Rows from block 4 of the audio encoder, named by matrix and row number. Rows with one number belong to one neuron. Each number is 500 + 25 x the weight over its row's rms, rounded and kept within 0 to 999. All counts start at 0. Numbers have three digits each. After the name is the row's rms in percent of the matrix's.
# gate: MLP gate (encoder.blocks.4.mlp.gate.weight, 672x256), inputs 208-255
# fc1: MLP up (encoder.blocks.4.mlp.fc1.weight, 672x256), inputs 208-255
# fc2: MLP down (encoder.blocks.4.mlp.fc2.weight, 256x672, transposed), outputs 208-255
gate.434 132:480496501507476447492439496473524506548529510529481471470463542514529483469500513509484532516461436508504541512474495514508524488466511501538537
gate.435 103:487537513514440565504487507512522517526490527485508492514455434503535519524484518492451493524500513472481488468492492501474506529536510495504518
gate.436 086:478509490457544457487454513477497512525495486470501523449480538491511512511528488489478505487470474450530540452492562488489496509502454496513481
gate.437 108:517510510526520498492513451493490497503485490490506499528513548531489485506523487510518467463521560485478521469505520480472493485510472555473517
gate.438 153:535537477501493509495486495512502466489508461512498497513493532535477484522486531533503499493551479524503534500501542518471511474471477528536522
gate.439 042:482508525507515475519506493496499496491487461526470488510537497506509509496507555525485454483485469485425485502481523450470516480473528526555468
gate.440 032:528566516533486473455510463517575507468483485506495496524497475483502538527474492498492469503466466525498495497476534483526511453515489458460520
gate.441 091:527510541525504482483483532510522494481501497467525488515488524451505503551471509473492478535526497474516519482511492499474459542506449503537486
gate.442 030:569519463468505532476479521487523470505494525530483520491487470526510494474495485463489544502526493505490529466501501488466501484451503487489497
gate.443 085:490521467516512496454507487505482471516497457471516505487497463525502477478512482548464477485472488499482471488534514462530496517536487496461490
gate.444 010:506540466492492501455545474494462525506481503501491502513470517472492536482465467485512523559483465485510496479504488477482530463489530494516498
gate.445 034:514455431504544447552519512498489531486500456485488466492470517514484456486475511491524487529516465510505502501507516466535550486507498524513518
gate.446 089:505473487508498461510527491524456529480488485528472482509519495523477476500480524499476483524507511516494503499493489495522496515492468456525470
gate.447 066:487500520480487531515448504517547516526529453525537521491462536497513489489526515468479533550501478481494531494503494508537519534463494497499511
gate.448 094:506470496541464506472480517489502486534505485570430460490511514512517474525447509464502488522543480552497505487508524490496474506496499502522514
gate.449 085:554513483525455520571545486510554485499518507486478492477472508515491489502494497484441471520491493517472526514532520492533497443511462524523515
gate.450 049:520504495479482514494496491495499477555514498514489522519496507453495534533463463518449546489552489506475467474458517468507480520472484493525506
gate.451 087:505521513500526549535512542535503480522521511494509490479508479514505514484491503514512506448519567510509502526540524435491513461491485473500500
gate.452 100:497489475508510563488496536488528472516494487526472491530523501494503474490507496520453513505495481507507502443498493492498524449489469519515503
gate.453 097:514523484542490508494499472506493506491472509489502468435525469519507485541490493489481506469444489513472477517493474500514484495505499498468445
gate.454 098:512487468509541494504531469507518477495481502515523469488520518498526472524501506465490521478450515494511496487491559528566533547485509500500522
gate.455 110:488497504498482530538471513554526526498520525475526486488510513524520506493509496512504527481499472499541526523510528508503512509518476511511484
gate.456 132:492481509478500503485522495509455515520485486518478539504501515476480478501526512542460478452543507545493504507459521444519509516488512510487528
gate.457 061:495534543494542511511486487535496471539555549495466504491468596526480540499497458507522484493510472453456490546469527495516505533488485470491503
gate.458 138:533517535518487479512520490527457536494501477488481507515540520477489469483529493477534540473510494546466517554519522515523509479509517517514483
gate.459 069:502495494519540519549518469493428508532460511484518485495478507500488514494491504537548459486489472504515494487473496465452473493519553456464500
gate.460 110:506527507497533479467457507499474553515492457495487469562458477538501511500482454539509476500496499476524514516490514503516495477492493537500506
gate.461 121:501523484521564484499507496527485460478487528544454491446510493502504505501495470550511516539499504523512505519533493529490485521481528526536498
gate.462 059:502533512503486483509510482522470491494492496508485509489502441495508453505482521504528452514528511531514464476473540548471526523487486508516482
gate.463 069:513554535533491490478521510465526517470521507491541524470472464454544488502451515510464492464517535489496552461460488503489481501460459478506484
gate.464 145:515517469499514504516492506510515470502533474533545535486499525521489496519495476507462491503459436494502464470514485460504524487538495484503502
gate.465 093:523519473472500498459470502546456495517532528536572464482470528531495528490466517497530527503480453482479506498499509432532496523510478475512498
gate.466 063:479494499474508452484505516490487506473481475511473528492519505507513454511505505533481470479530555547507479508511499493512490485500521502524534
gate.467 105:546561498473469542496486513546452475499524450484483485482466498486475480525505528490526525529494467501509490514491468475518460529504534521499514
gate.468 149:541482511505483443524526488512505461486500477541491510476528435498519501506520502496497488483519462504519566463506515527473489525522506457496505
gate.469 135:487517527529514493492553498512498495534467452494529483503538485537487498500473472497508510474466498458515529511491487450505488511518516515489443
gate.470 119:486498499518508494471540496487481518503523465482478499513527466496490525508491524545437468486497510498505514488506470503515498517501535491511499
gate.471 099:487489497535472441512505455474517478433482508502487475473429495515505513506507478504490485481498486488476523460522480490518514492493543513502512
gate.472 008:548482532484490487496465491514478489499514467481483486518526517517510462519468514464490471527485512482493481533503491463481487543507518509485481
gate.473 140:470496500521553500503504492526559500466472526509531539530520506514491483512531468516518492566529519517533486507551513525479474470495502529529513
gate.474 111:483516539510474460526494516503492475504481504454482495466501524459542501518466561499476527491523519498483491525449528482555476484504459536538506
gate.475 129:492486514503528475464489546466480493495492474493506444484475467479518539515493486481478503505469461495470499480451524465491472514475499546502510
gate.476 154:462530505498494476521494480537490509520490513529461484521454543478501492505507550482510467482511473532490510481507539523509478473458505519506503
gate.477 138:485513520512532496499486518500468509537470525508509502548514537534494482476541459473493500520529520548445482469487498480471514466475443475520537
gate.478 083:535538514497493496525494455503476481513478500525501502500528507484532545476505522519460481510500448480476506476515520494509466492495510522491507
gate.479 135:516493484515475485506508474537535532500506555490484511567438487533480510521484490519466504490465508493483446531468503492509480501499493506542479
gate.480 133:533465530503501495499462477476486474512502464462503488529478468545465519462466532512496495447510453472490489504568491465495513510526508451548530
gate.481 029:514510498446474472518456512465497500523484508517494484513490504497526510543511535527488457478525513497456513504552505464481488476484473496505474
gate.482 110:486485501510529488506511475461508528474489508506473517506481432489473503541491506503479496479523499466522480525526534506488510535505472511503526
gate.483 070:483473476510479544508513452530493495521512500483506495529530448523487503509540520491487514511472499474519504513534512516501488475507510483480459
gate.484 058:540456503524503442521507520482517491474500489478531514522448530497520546522517500480572474552525466503478489499516516483462501516510447487508450
gate.485 130:503493488511459492477500479500498483433471452533473516505488526500499501516474494491544487470510435493475500514508484522495485484490493500505489
gate.486 129:521531506518535502497505511492479515487480531525496457540509557525479440520467528512561520511477460540498508527463476499498587515464528462498505
gate.487 052:533542455461443488500544501514540510477537482512526504537541526521531499490543502475483475514508477542489480508488506521523466529494512495510520
gate.488 044:507525521481486487492507487536475490521482496476506504517516485538484488510498507544493475494507497546510504493530525609467532433473531502550533
gate.489 145:496496513480539513478489507533483537482492480482503479517498437500530527487518486488484519481502495547535515498480532491521498521539491536465469
gate.490 148:462558486508532534472508518519525474518494488524478489503507525459493515498514553510551520447499523517512499492570483519510511459491451470451521
gate.491 116:481543455461492499496534505482481448483498461523480547527471500509468518476502449503483499519464511509527499510484508538509514519492478518501477
gate.492 015:485510459484534458469425505513498476497512506461447464450485477506521499494518475528469493504539480475546488484526493475485457536489529463553482
gate.493 149:437505541514505496505526512490515481493527450492479502492525499529513536519516523509495472456491500508484517491508520529569488514524536499458491
gate.494 118:488543530471509501505475495492478496507501463520489472493490538524472554471516461513509505473480517505476513463469487510478520470504542480455495
gate.495 024:514475501495555505456524493507517468491492449520490489527533523483537480504517423506550480512448490507516537516478476467499467489484480517502478
gate.496 141:520532514523507509504484484500505513479525475529495521502484441479505489514495508533482486472505494457484503462476501494510497506471506503483520
gate.497 075:485509499506514513473514494525476468518488441473497511480538526488490476475485468504487485518478502488488485549475501478526523499509536517487479
gate.498 115:516498476514489483515498433495490468495509477538494515486507477528513536485465520525507479543518499475528454513495485511514462503475513495522518
gate.499 118:505467555473540524515532480518530496498525501487490498464483515508479470494532507492493461460494479527478516479489483515462502525520524488487517
gate.500 121:478480529491506539478489516487461452477482516455459526468504511528532504518527562494525524516479489482562556482487512508553477520520522497496499
gate.501 091:501528491528495537537513495554467538513492518494532490481517483449512463529451422496504507503490504467511510515460451521469500498488516526482513
gate.502 097:519538470523482500490463538493493485467470521519522485537554490508482486533473514498502515501506487507491526505486462494530506496534528535456496
gate.503 092:491519481493485486520455487511501492488520510500495489509521507530469530469493476470510520536497556545523505514488496498504527448490534568517535
gate.504 049:456491527514477503483514514548521450495557475517489528503533522502509494532502464495474539527497488467453501537487469502474539472527499492521509
gate.505 147:492495516489492483504503482498469506547475477439499535475527494536500484515499524512495484466535525497501556530514485502494529472516468513479476
gate.506 125:487501488534458472467546493485503492488475484543529499535579521505479522486516504506478504494503480519450513494527527474530510469490505485499501
gate.507 128:484499488488515496509498552494506469487462489483474536488518515514471487514482459455531512528502486534510495488481545526479565502553513475469514
gate.508 046:494498527493549503481486495462443510498498465473494522464461480493483542494475514483498528471496480491550532515524510518459497476487470487512489
gate.509 091:445462531490506480503486479522515490498496486492497528517550490519484515476438484482482471522536499566535512471532530475466506494503522481472505
gate.510 088:501472496478471523469496486528488523520488521514525537505494457489573514513514536497438457468546498528485476539479494435476510518512462473533493
gate.511 098:522459511501502530509479512499460512477491478471528508552463542502533467483450483476570486497484466520495503509486471528465501485511513505529475
gate.512 030:521523516522558492486483531448532442485470469520485535491491490462519488497462500511490488491529486488547487541504515492462497456509443503536466
gate.513 144:477501486490520490492490533543510468490472537493509516502518503529484499540535502520462528479512543479534478524527477510535512477499483463498464
gate.514 091:528484503514448488484479456497459473457464505496489487467543480499512463493553528476536508486504497504464528523498534503514510460546511488514446
gate.515 146:490519498555486497506550477536504487511451460450503487487523521479541442459491486551480453516488494517489499497503480514502494499467518498467442
gate.516 108:494536513519462467484465490451535465467488501495500483494483530508490528501461544505520499492550506520470511490460508515507451506484488524468452
fc1.434 133:468452494530449508496494508482484504539458484502497512537542476436529512453501469546465557520509492512500503517541496532504465514503468517533502
fc1.435 106:530494457464515500477475482532487465469479487536478501488524523477492484492558453431479502509519525493533499553500487457551514498470488516521465
fc1.436 078:502511539531464507573515512517485523506492513481496495482505512546519489463541548516498441473464516547481497498510492470503496489477463491572480
fc1.437 114:464519497441486506527513510508488499465478455488503481486510467500486502482495508500508536507506501509495526549514508529528490506495496454539468
fc1.438 147:560486485545507480444500470474482525527515517493468463489496476518505478527477489465482516499540502478493464473516517525495540509485459531476504
fc1.439 044:490499515495499523481581494499516529509464442535504456505532537536496500508485545506483482499471497490484500493482498459485485512477461497546443
fc1.440 036:457508532515508533524514451526528513461491493518479516521522508476549478518484491525501482476471522539504507499475525550489483487531509474498490
fc1.441 089:501444497518527498493504513490501474523529473522497462495472509466481526502513497505465502513474494482508515485528460506524504468453505529516465
fc1.442 034:512515492498508512520474519489524479510484490489459463490494446509500481504509456456495502560517517496516519458499510523570450509521498567547500
fc1.443 091:552502494506494488496475505498504545536481461519513486495495491497518501492496499489473467517499511470490517470481508506470530519538533519498509
fc1.444 012:460549478499501495528479514510505528485507517494495539529466529476524477485488461526509495512492467489532505485514480480468496461490476450469485
fc1.445 034:505555531506491527465497476492535487485512533461486500511530486488512507514524493529495475497463543472492471522498507506481474487493502491497486
fc1.446 089:524527534524492547510527483507486500476493515501475523509466467511492510481527494491517492449521492525528489502537496534472493512489512523479514
fc1.447 063:483525475486495539483452525535539506527537538518558495506489500535535504540478493501492524566484556469539515497501501513537489501494529534477494
fc1.448 088:503519481519478482505506499478460480497524501549461518469511451491525508498442512430496503563507482536496507473479496488454476538461476472498499
fc1.449 085:491496527495492506416508483521470494506515526522500483504531498499512563551457488525532518478449518462516476473504491557504451504486531459545479
fc1.450 045:527512488510483489500508496483485507543522512544483528524515548507504533517519532520467518468510479491513488478495553462503492521480481495553508
fc1.451 091:490476522531491496490467484484494542518513475468487479525486500532533489489502514485527551473513501486511490544458504536500478507452458460510458
fc1.452 091:509540496520504494493483507477448524505471508508506524473492508480485486464500480505467543489524474474530490476459520449481454467485507476476495
fc1.453 082:524485523475466552512522502504478508479524483525541471495477545550517544474498443469488511493522449457454536467534454485506543501518548497472537
fc1.454 103:554525481484508482468507486520503516502479543510490497506500522496524553553498523477562510490490519488528516516507494529501516491498492491515512
fc1.455 107:518506478530535512529549482506523517503497514510488519481466497541469519505512503462489478547485507519483564500505531500482512500498494491512509
fc1.456 128:534475490509491494493486495540500524544500462545491467469480525539513523491457517499500532509484516471511499524499484562430500511519441510509494
fc1.457 063:525469481496455511490569484511480506487478479501488525505527471428511502488530490522469509518538525496497501467513495489467514453534453538469504
fc1.458 140:466521491486498498497486521497533478508518507515524510479484508519520558490446506487460493483520452407498501508482492505467548511524501467517508
fc1.459 071:520478480516471486538505482541512435482532489542495493541520488500455515533486469491510489495492468478488446543523472497492478505500484530554452
fc1.460 104:520528482498467500491504524520505501509504495508535501526479461450522516468527531511512497541542492470501557451513483509500501523472523460515523
fc1.461 131:518479515502475478496501547505496507495545440491499513537476499435465472500505517493518549456511502466521535490512511541469548509513511487513486
fc1.462 062:494499497483507468514507482490472513502525471524537495510489495458530476501471514506510469497513479525523517494485518477501541557524502477493462
fc1.463 063:507541519470489555465474470506463487480517511509510483495475485561525534461510505523466491525513493487500547520469445521510463521528504528488502
fc1.464 154:533526472525495524542520518498452507542470510513511481563522510508511497472469450505445484518501520448493460523555497546472513521484481500511485
fc1.465 088:476525531487526491512465516522501474517492500518473498518489527511501495473504495495469490480526478479518485489469477470442526508526503516484540
fc1.466 057:480514483517509494524489470523490510505522466488422489469522497471508529471471526567525498546498470494514464500472480514454513476504529501483534
fc1.467 103:520514454507456523518528447539468521523537450497504479490475503521463505483487476455520476470522502524550509456513476471518502505518547529495554
fc1.468 137:504531513505468528508514455531477465504523530483481507502478525496497517455443509526466463493476455510519451508535464519516489500485541475517511
fc1.469 154:484513437539513495491468512488456466496513525544493543478477530469532476466486479527498515496487480499481521488503500529480495478468537488487558
fc1.470 114:532516523492514530554533498511507487502528500493473463489523474491452504493496491517500516532494494488534537473459473538518524520483510524526489
fc1.471 104:476493471488468497492519486471488501455498460485572480537500478471480548493514500486484467519489500508481474486505475479523485475479501467530507
fc1.472 008:514537530491503513528507507534464494497532511507510504471540485506466497549528515510489462509453478484490445476490522511484533448540516462510521
fc1.473 134:491505510527506517511490510493482522521530547489512500480499480534489508471500479502465467417495531480476513492535528466504521504507499468537476
fc1.474 115:504480494478519484459491449462503499478503474536482517526516462496469503494524494449544476499419496512534499497525485508482479533461558484510512
fc1.475 135:492483546494529499529482519504456512472520481446498461479482521510513534510469482502464511504482460509463490474479495482469511502494515486566514
fc1.476 162:500558473465519481513487450494477527530502483473489541518478520496516502500498522461504475466527523542499509452519509533485522486439520514491488
fc1.477 149:487501525508522498519493535506442489509475516491498478517507531562506516526488484470493502497507533544464521471518533502486498466486450444505521
fc1.478 075:505495516487501541539520516452540474514476549555567488466485491451466482464462480515463507475480458504514517510488463486490556468465466501478486
fc1.479 140:514493502515523492517478465477503499510544483495537541486519494539465501511510525492498532509470519513493489476519499484460507469514473507520504
fc1.480 129:511521486474528518534531502552503443540484538505467521508538490490513506488518488513513487476490540490512497461465492478539528498542490480442522
fc1.481 037:530485456498544519504484488516503501500510477481520505501563490519513530507531509529474487480477496522487498534460494481496513555483491536511541
fc1.482 112:530513489488483504501492467512494461510507472481471525497470499504472470522513490495509542469480483496455511508532526490473494454531510494489517
fc1.483 071:502502501503527459504472540470525480462488484516512518448482498481497492498448456543527497469539507519471495464447526531497548504507481484527538
fc1.484 071:523515460517501458500498512501471479531505536456527513506507446493497486459500477446463440481475503443499510503480541509509522495483476530491513
fc1.485 136:466516520485507439519522491505458540558549505498536513431495489534529527492511515515477494543474538459511505472471482478488482510521520524456517
fc1.486 134:522479519519465539500444500485511514504540518534506521461485507461465528498510511452485521514471480495545550485498520503510467509454537521527504
fc1.487 058:501522516490491495495547504523459504545523523495534507524497491528452523510524513508503472498538487495487450491483493496523491535516558532538533
fc1.488 050:490474478494503492509467506439519528493519437502471500465519546459568476442469516501479538481491476500489502506500516484486478520521470472489528
fc1.489 137:482477450508495477457498494536486510488524509531510499500475496528482523545488493510518497507516495542494472499493566498477504489503545521516481
fc1.490 137:547492445505511496514530563480482527448493514507484489513519487536478507496484488529467520535497521517476511533467436518514519473478526519528473
fc1.491 124:490525492434506503520518492476472476487534501524523520525472491500482501502502501548504536516495523537484480500504524535503511483506482511479483
fc1.492 017:482493529476509518478486505481527536544482473476489484520489485496452493544548489498518474528509480508483467514509483503530462473514511510502543
fc1.493 145:480502488535500505516498466478541466526502489466522476497513559494483488486480503510552519514556474542517514502491554526482466491519534493461459
fc1.494 106:455498487522499474541474481508488503463530510477488512515511478519469493496488507503520540495529500474525532493486509493494525514523514497518527
fc1.495 026:512526530513483504467499509498511486470485501506488499484491474479532539472471434508525534515479489483510519528452500438515493497480485524500502
fc1.496 145:485511522498523517516479515437497504495493479519453478541487529496477546547505485459509497506475520550537448524465501507496475427479515533477522
fc1.497 084:541446435447545498510490530513488508543467501501505464505536503501503485478510513482489525529510496514519495447518485462524473482491523516477511
fc1.498 106:464493496509530536497487533483499512530511551521492507528491534563533504499506502512469534495482507538488534468506501468495501487505496477531506
fc1.499 104:478468507519461493457536518470505468469494476498509469507545475551492519541504523487517508492494482496556483506527509475524487589486496510494478
fc1.500 119:517497499492484498522504488512489503518536494517505536561490499519479514535498464536554453531495508446472480470470474477514540530487479514455495
fc1.501 098:501530512456500479495492503440529463478523485495474476518498526543479520495529549540468479496501505515519505500521562476513509485489519467493485
fc1.502 090:481502511511499521485489494489516479488501455480509512478483529510584493506481508502491494479470476500507519547474512483487499486523490517517528
fc1.503 088:483532449496497491497510473556487487512483474509503512471481466467507492484512523539486515497538491559512510495517489508542471540546555498517476
fc1.504 042:513486477522523494506488499455494534540476528493470480479482476464493511473475500470522479473507525496527509486494514494517464539466518505480469
fc1.505 138:525530505575503482487469493514477465476510485497547507487524522546508462494515530507501497508479546513511550514517510514468506515523451499455463
fc1.506 121:515478486514506456459495511491526518509495495529510475525516493483472516517510519521499491490500476508444477455490499484508501423502488480487506
fc1.507 126:502505524478476502490521496577474530502525476513517480503512489488514528479513562526520486541478472518503469528491489510493486508478483520507480
fc1.508 058:511494542510516516505490552518471483482530502545476510505497507439534476454459470508504511527531491510505501496523497495497517490446492462556451
fc1.509 086:478488505496481514506513515535497498475478477501519507542508493470512509490440452469449494429513522506487489519506496486443505432523491508466482
fc1.510 084:503540491475481480505492511478456543497486545489492503505460481460486497485490473503488484492546525506506495479512528484447564500488518486487490
fc1.511 096:497489482520516495478534494500513501484477483522501535454522503475508523487509457504514510548489496507485490522517483478466489480510479503512505
fc1.512 033:480450480507450513498481505523476533510534508476482484524511509521509469479486532470515531470460511509481504495454496493560504544488506543490517
fc1.513 144:470489469466496461510475481574514487477480514506502541486475528532487520544499508516484539494493508502490490523520466523520507485503480489496444
fc1.514 094:499524519515471455523507497491550503509493500529489474512546489500483490505506488526530468539513484514550492504529535495481502542457486547544530
fc1.515 145:499516515473466461524497510506523498494514509495520475481492467471479534486498493523531491513494475484524524472448466514439481523551517500468503
fc1.516 096:507510494489533494519457495530509493529548463501554499535505445482447471562540529549498500496501500458573490499503518497506541529521466516519515
fc2.434 128:496516499495509511488483511509501448459486544502530475489460519538504529495532467465474495538495465497508487532493478495538470536499504488499477
fc2.435 102:529504561517501470456507531465521525522505517528454501513519498515508490509516499472522538535537487510550530456502486500493523500533547500458507
fc2.436 079:483502514476510518488484479455505492521525475515529482508506503518477476471527492478518554496505502452484520551534507483575482485525496534483488
fc2.437 104:548506521486513504485505536502474537457538510515505523539530524512499567522534503474515563537470495528429473516467481492529483559496536487484549
fc2.438 163:519482505501473488494518505526478525499525506436526503526503543539520501490493514520508507534520480527496514468512520502482521539486492502503494
fc2.439 048:487526481545497485533501543489511490495508461427522491508502541514514451512474500479494561468547503524474495537495501525515493487544508485461465
fc2.440 034:478444478467487497474544467514478458490507501514474501498467517536534493501516495486499528465513533459516474486538432472522473494479501510481488
fc2.441 081:466489546477473478528537491482517493525504539477477513487517451510489502507492504464531529473519509508481510508498511519541494483490490451514498
fc2.442 032:512537497510454527453567493477468505488499488516498472474473514521488506488503542579524535480485507477527497523518501527489491512458531497492500
fc2.443 097:473508504524546499503489505490453483519546536517434476493501511539478468514500547498491502518488515540491516471554522543472523515509475486446500
fc2.444 012:534460528507468490535478526514495490478501488506527443473535450512523455509507511523473527491512536514506544508488504530495505519467507483529493
fc2.445 035:458466516508523460502511533500463486526498515552478495519476543505484517518524501491553531496499491495521503498501502514471512500482497557503489
fc2.446 088:520488489459517455493516494509550498526514463522518515513508504473533520467508469498493500499482544479515472487499431487528467448500486513558480
fc2.447 066:520469497468483509502477515483485464505485536514457519478502520471510502465474517527536501502477449515512489423520487481531500526537541497481558
fc2.448 090:498499510515490482485499519509486495504497515490525465485535465547543543512486491550517488496491470476537511539490483506510515476526530450505518
fc2.449 081:511513497494515424505504529520493486530511523472522490492498476506497501520501482468490482523534521544505477495528479518471531547528541550550516
fc2.450 054:508515526492516507496539499457468475491510490467494462503487466468497546526519512493508474496510543520535520489509482462478510529526516551501478
fc2.451 084:502529479504477500486498518497476443519502518500464478481518476486496455498479502479514468529464538522522522507520508478489517451535500563498540
fc2.452 095:492486519495492486532487499555502508509481516523526493534458517509494518483484509521524478466508477495494506467528491493527511525486487546519473
fc2.453 090:516483519486498500496533489502503520486483529506537487511544544464469482511491507494502513495529508494519520557524463463546461531481510498474480
fc2.454 109:505530474473497473501512501477514510455505522504570531495498516522505489476506465510481524469551467471485528504530504511493467536448480524477480
fc2.455 109:525503516516507500545501494531498441498489528472472541507481494462492495488517497488528545508494483527481488470511459573487506462535481528531490
fc2.456 134:528473486455509488465469535532497483463472519506461497512507507486550518524498526491501491496461477483450506504528518513508552480514450489497531
fc2.457 065:526518520473467522494545451495503444490541522506534504529476537494479513531529515451515467497483535508478469496509513466515526509508507518530495
fc2.458 139:540445522478495552504511498471500509502494489492515524480538509513489511477549496470532590502534515547556472490499516520518483501495469497519491
fc2.459 071:485533496468478511476486492464460513539518511489463479524493529444544507530541509499504501537523514529562538518509518511482481492506523470525522
fc2.460 114:549510488467520443496541497546472484486472531469482512520523452495522499502508530447459487518487470505529474517464550455526512505490497483495523
fc2.461 122:506536487511504491508503500486510477462494535478544534512474482491532490470503449555494511490501495462551455512516478498509494509519498535524472
fc2.462 065:487478509570486508507471515480512509499493474477503522500491459483492571492528501496492511497502523492499480523500500540500506491533475502488484
fc2.463 066:482501502545499549511500509503538480547499508492549462521500513506488516496502490491507489508498541522466501471485501525498518531460478497466493
fc2.464 146:524499480485487508481531465466500504507565475469488483503501512485502488484488489531493508463506501469481487494525461466470524444501487511516472
fc2.465 091:477492487498447482461523501463456494473520496523512501465505536504530485500512551511530520490457491529509490457537513505508483512478454462491512
fc2.466 060:498478496521538539508505513518478454533518520496479529529492548509484516462512471479507449517501523546467512543515511506524519499486472496475510
fc2.467 095:479507517512496530524522486489507512480494545525498487528493527508505488484539504481490536509538511466566475530508488508503469511491492481505493
fc2.468 134:512483488523479513520456505474514501505501539481497453462513511511493485479477462514495532522489519484504517492529488505518531517495458418468510
fc2.469 148:527467551504443518485464483530489486510462482530505522482528455509510514539480512533490499522532497457543484535512487481453554530479496514461506
fc2.470 111:521460486495487498496505495509498502513524480507497445469480465476480524510462546528490473495486479533477527500495480498510520537470518488532517
fc2.471 100:520510470522512546486509533512475481531528516508506522514458559537448482458517499498487526510536467521509502496525489510490515548538527488476491
fc2.472 007:550448495506561466499485495447482493530510541519523514512479528502492459503529493499512534500501499512482491522481504541472496554485480547479494
fc2.473 124:527519517457485529495509483474476498523525540511502478470463481487498506488527538448512528494499468500477500488519489491488498493459537516520478
fc2.474 101:505469522509518502534519500496502525503519473542519506466518506471481521479513453499482494458509532496494541515503507527478461569489513447513524
fc2.475 133:501500507454520485463532509448477487499517528511504479478501525540455480517468505455484498487506513497512511515521505526509465456487556509488460
fc2.476 150:486513493521457509490506484487480510496445510491500518505525504466512509518466482505486512530514525454455504527513527502544500479498497499490511
fc2.477 145:447515498488505487464539493471485515499512492519505495511499487480514464474510470481483454494465544480497526522462483491469499462489565482522528
fc2.478 074:442443541487492541526477488576514484468517469500472493513475492522521488443504467490483487538541514510514501493466497543489500491504519517519481
fc2.479 145:500505494481505510481523444488513496478477456504502493529484466501543484484491502511506488513494530460446523483507490487496519520478514508459476
fc2.480 137:506555549500534493518524496483511556499529548509507493517489479504491499499512545506508550488512468497503498518529484465490500486524466507513507
fc2.481 033:471452581511497449504493496464480479542489548544477493487502530509510502513502488488519470506469550465491485505540496496512529506540478510483512
fc2.482 109:506496521551523515516460551494470524500556502468530497454490503521415522524493487489506515522535481507534508507478510511520510481462474482504491
fc2.483 075:540498479493498530514519519550509504494476535534536525528517477518487519478501516521487492474484457471507520478510511509500520521516506504465515
fc2.484 061:473494487502453505478490505465509532487533509490486495518470533449509513489542474498523527495513476524530515523525488522491515556518515519519472
fc2.485 131:511552478536466517515514476498467477514507524495481497454484518490527489487488488519513513506523479484512482490545558510493470539536514489489514
fc2.486 115:503511483503542491515489494499522527527516507502501484534474477488490523546480461543493499523505492484503490512496510501468480433485506478500469
fc2.487 059:549498477510494516520480517464489499481490496544475469512511509470486496470462540529504500552514503523481527492497524449482532488541466470517487
fc2.488 050:519511526452520519474498528531533512495482474459514501543506478517406492512525498489502538508495512495535518476519498533492484532480510509492516
fc2.489 119:461501532473493489525497461473468495538493480487459492510525526523519509491467481494501522479466533440520492512534522494469490480525498485486504
fc2.490 144:533513514526480500476469501559476492513501492482496541495493483510472515524476481464461513476478482495536492552473522537542486522513480505503533
fc2.491 113:513474511514518497497493506500519508577458537518467454513516504490557494514514520465540485492536494540488506515489461474535507528474511505536511
fc2.492 017:478554496537498481509487488444502500481515501495506521485495478498473532513512476491457527506519466498543476468512478549506480478470523517473472
fc2.493 148:507471484497504537515494480491450490515543450516492507481496459509466500441469487467515521496505507478498488500447530484474438510536468453567521
fc2.494 124:546505506494538567465487459509559504503515482501492466527466515479474509465565514535541504505511500545484499500486481491451475469480456499494516
fc2.495 022:510463488505539523478479480525483512509485527506455513493509462513459484509559511510510503533508488506505497481521525527529499531485540510496524
fc2.496 141:519490473489457493490454527493472514497534508509483518488505505540508521491527498481491486510526482456475497462488509527491491521530476485493539
fc2.497 078:478533512483451484472492483520504515475426548496512473511497488505461560521507486523518503513495470462517470506455518481475474478527498501460508
fc2.498 116:490540497514490499473506452547499466480513489501531524537485503558495481498508515538557490467522582496487450526497489480539501506473527539526519
fc2.499 118:495488498535478491507493473478494501549475455497527536473508505501476498490453443486477484503507514496521480513566540472513459505540522498451530
fc2.500 121:504493521451536495481483519475485485486473475513489511453514515495456479481496518470510511506533500511517478507551513472474476465524501519494483
fc2.501 097:469565511478498495525488495528486513555450548527464492511515496512506517500524475482497518518502492507535473476515462477464505504541479510504503
fc2.502 094:456485533454492531478539511499519515544511469536528519499528494487489538496499526513506501496484528515558489539475489511500512573525547492502492
fc2.503 084:493483481484505477496516513472475475535530488495454504489509500481491520482531438473501449511485497490525503525490527514502508552484508507475451
fc2.504 045:496500497502495478502489511523469455496496452555486498548451488509491490466470451464472467517493497507509493529479503513489512496500487492508519
fc2.505 137:473537474451521540523514481488437485483509498507456500525470462491478482486509490500489484492521495504519496528467496534493545517486532505503522
fc2.506 124:490494488525492480532493507508470535483494499477521521504496529485489573548521466474502494518528462505515494476484520470482496500541476514540481
fc2.507 121:541528507505456482524497493497469543471486503518495492502536530507496530504518458487472450511510514491489553445500513525493506485536483524508519
fc2.508 053:485509530481508521500489487531485500521486512468533472526504475538522500550505494495493502503514531523516471506518473479486474536502535545500489
fc2.509 088:536484474505484492510486547489474507494475509516486508515445537545538510467476492495471453532491516530525517497467474479543457486489506542442518
fc2.510 084:476449501466498519506527549516564513519521442507502489511499503538534511527535452532497496521512457514511529484504471516511503492470522554513483
fc2.511 096:460484468515441482452488489508554507553515467479499494502528517494510511475510500492472525497509501507502509513477505473502477502503498546500431
fc2.512 033:539491536524558492486517536450464497471529524489553554522462525457493525507525435489492484471534506461502459492465515479512537480524483561490477
fc2.513 146:488505511488514475503499467472497548477481501502496532481530509511465505535522498534500487490481524508534492488491518509484516465513502528484508
fc2.514 089:507489539491495507486492526502525536514495498494470514486524463525511504479499476464484497476495504502476456483496469505494511503474445501441494
fc2.515 147:507478553520459459516484444537535511500494505533493516467477470540492478491469482489470492518490472500482532508513501516521479503493482526475477
fc2.516 109:529512511455516470492527514469503497499476517512490534453525546451519487488476492506472552485469504559495519493503490504490500506485511468501485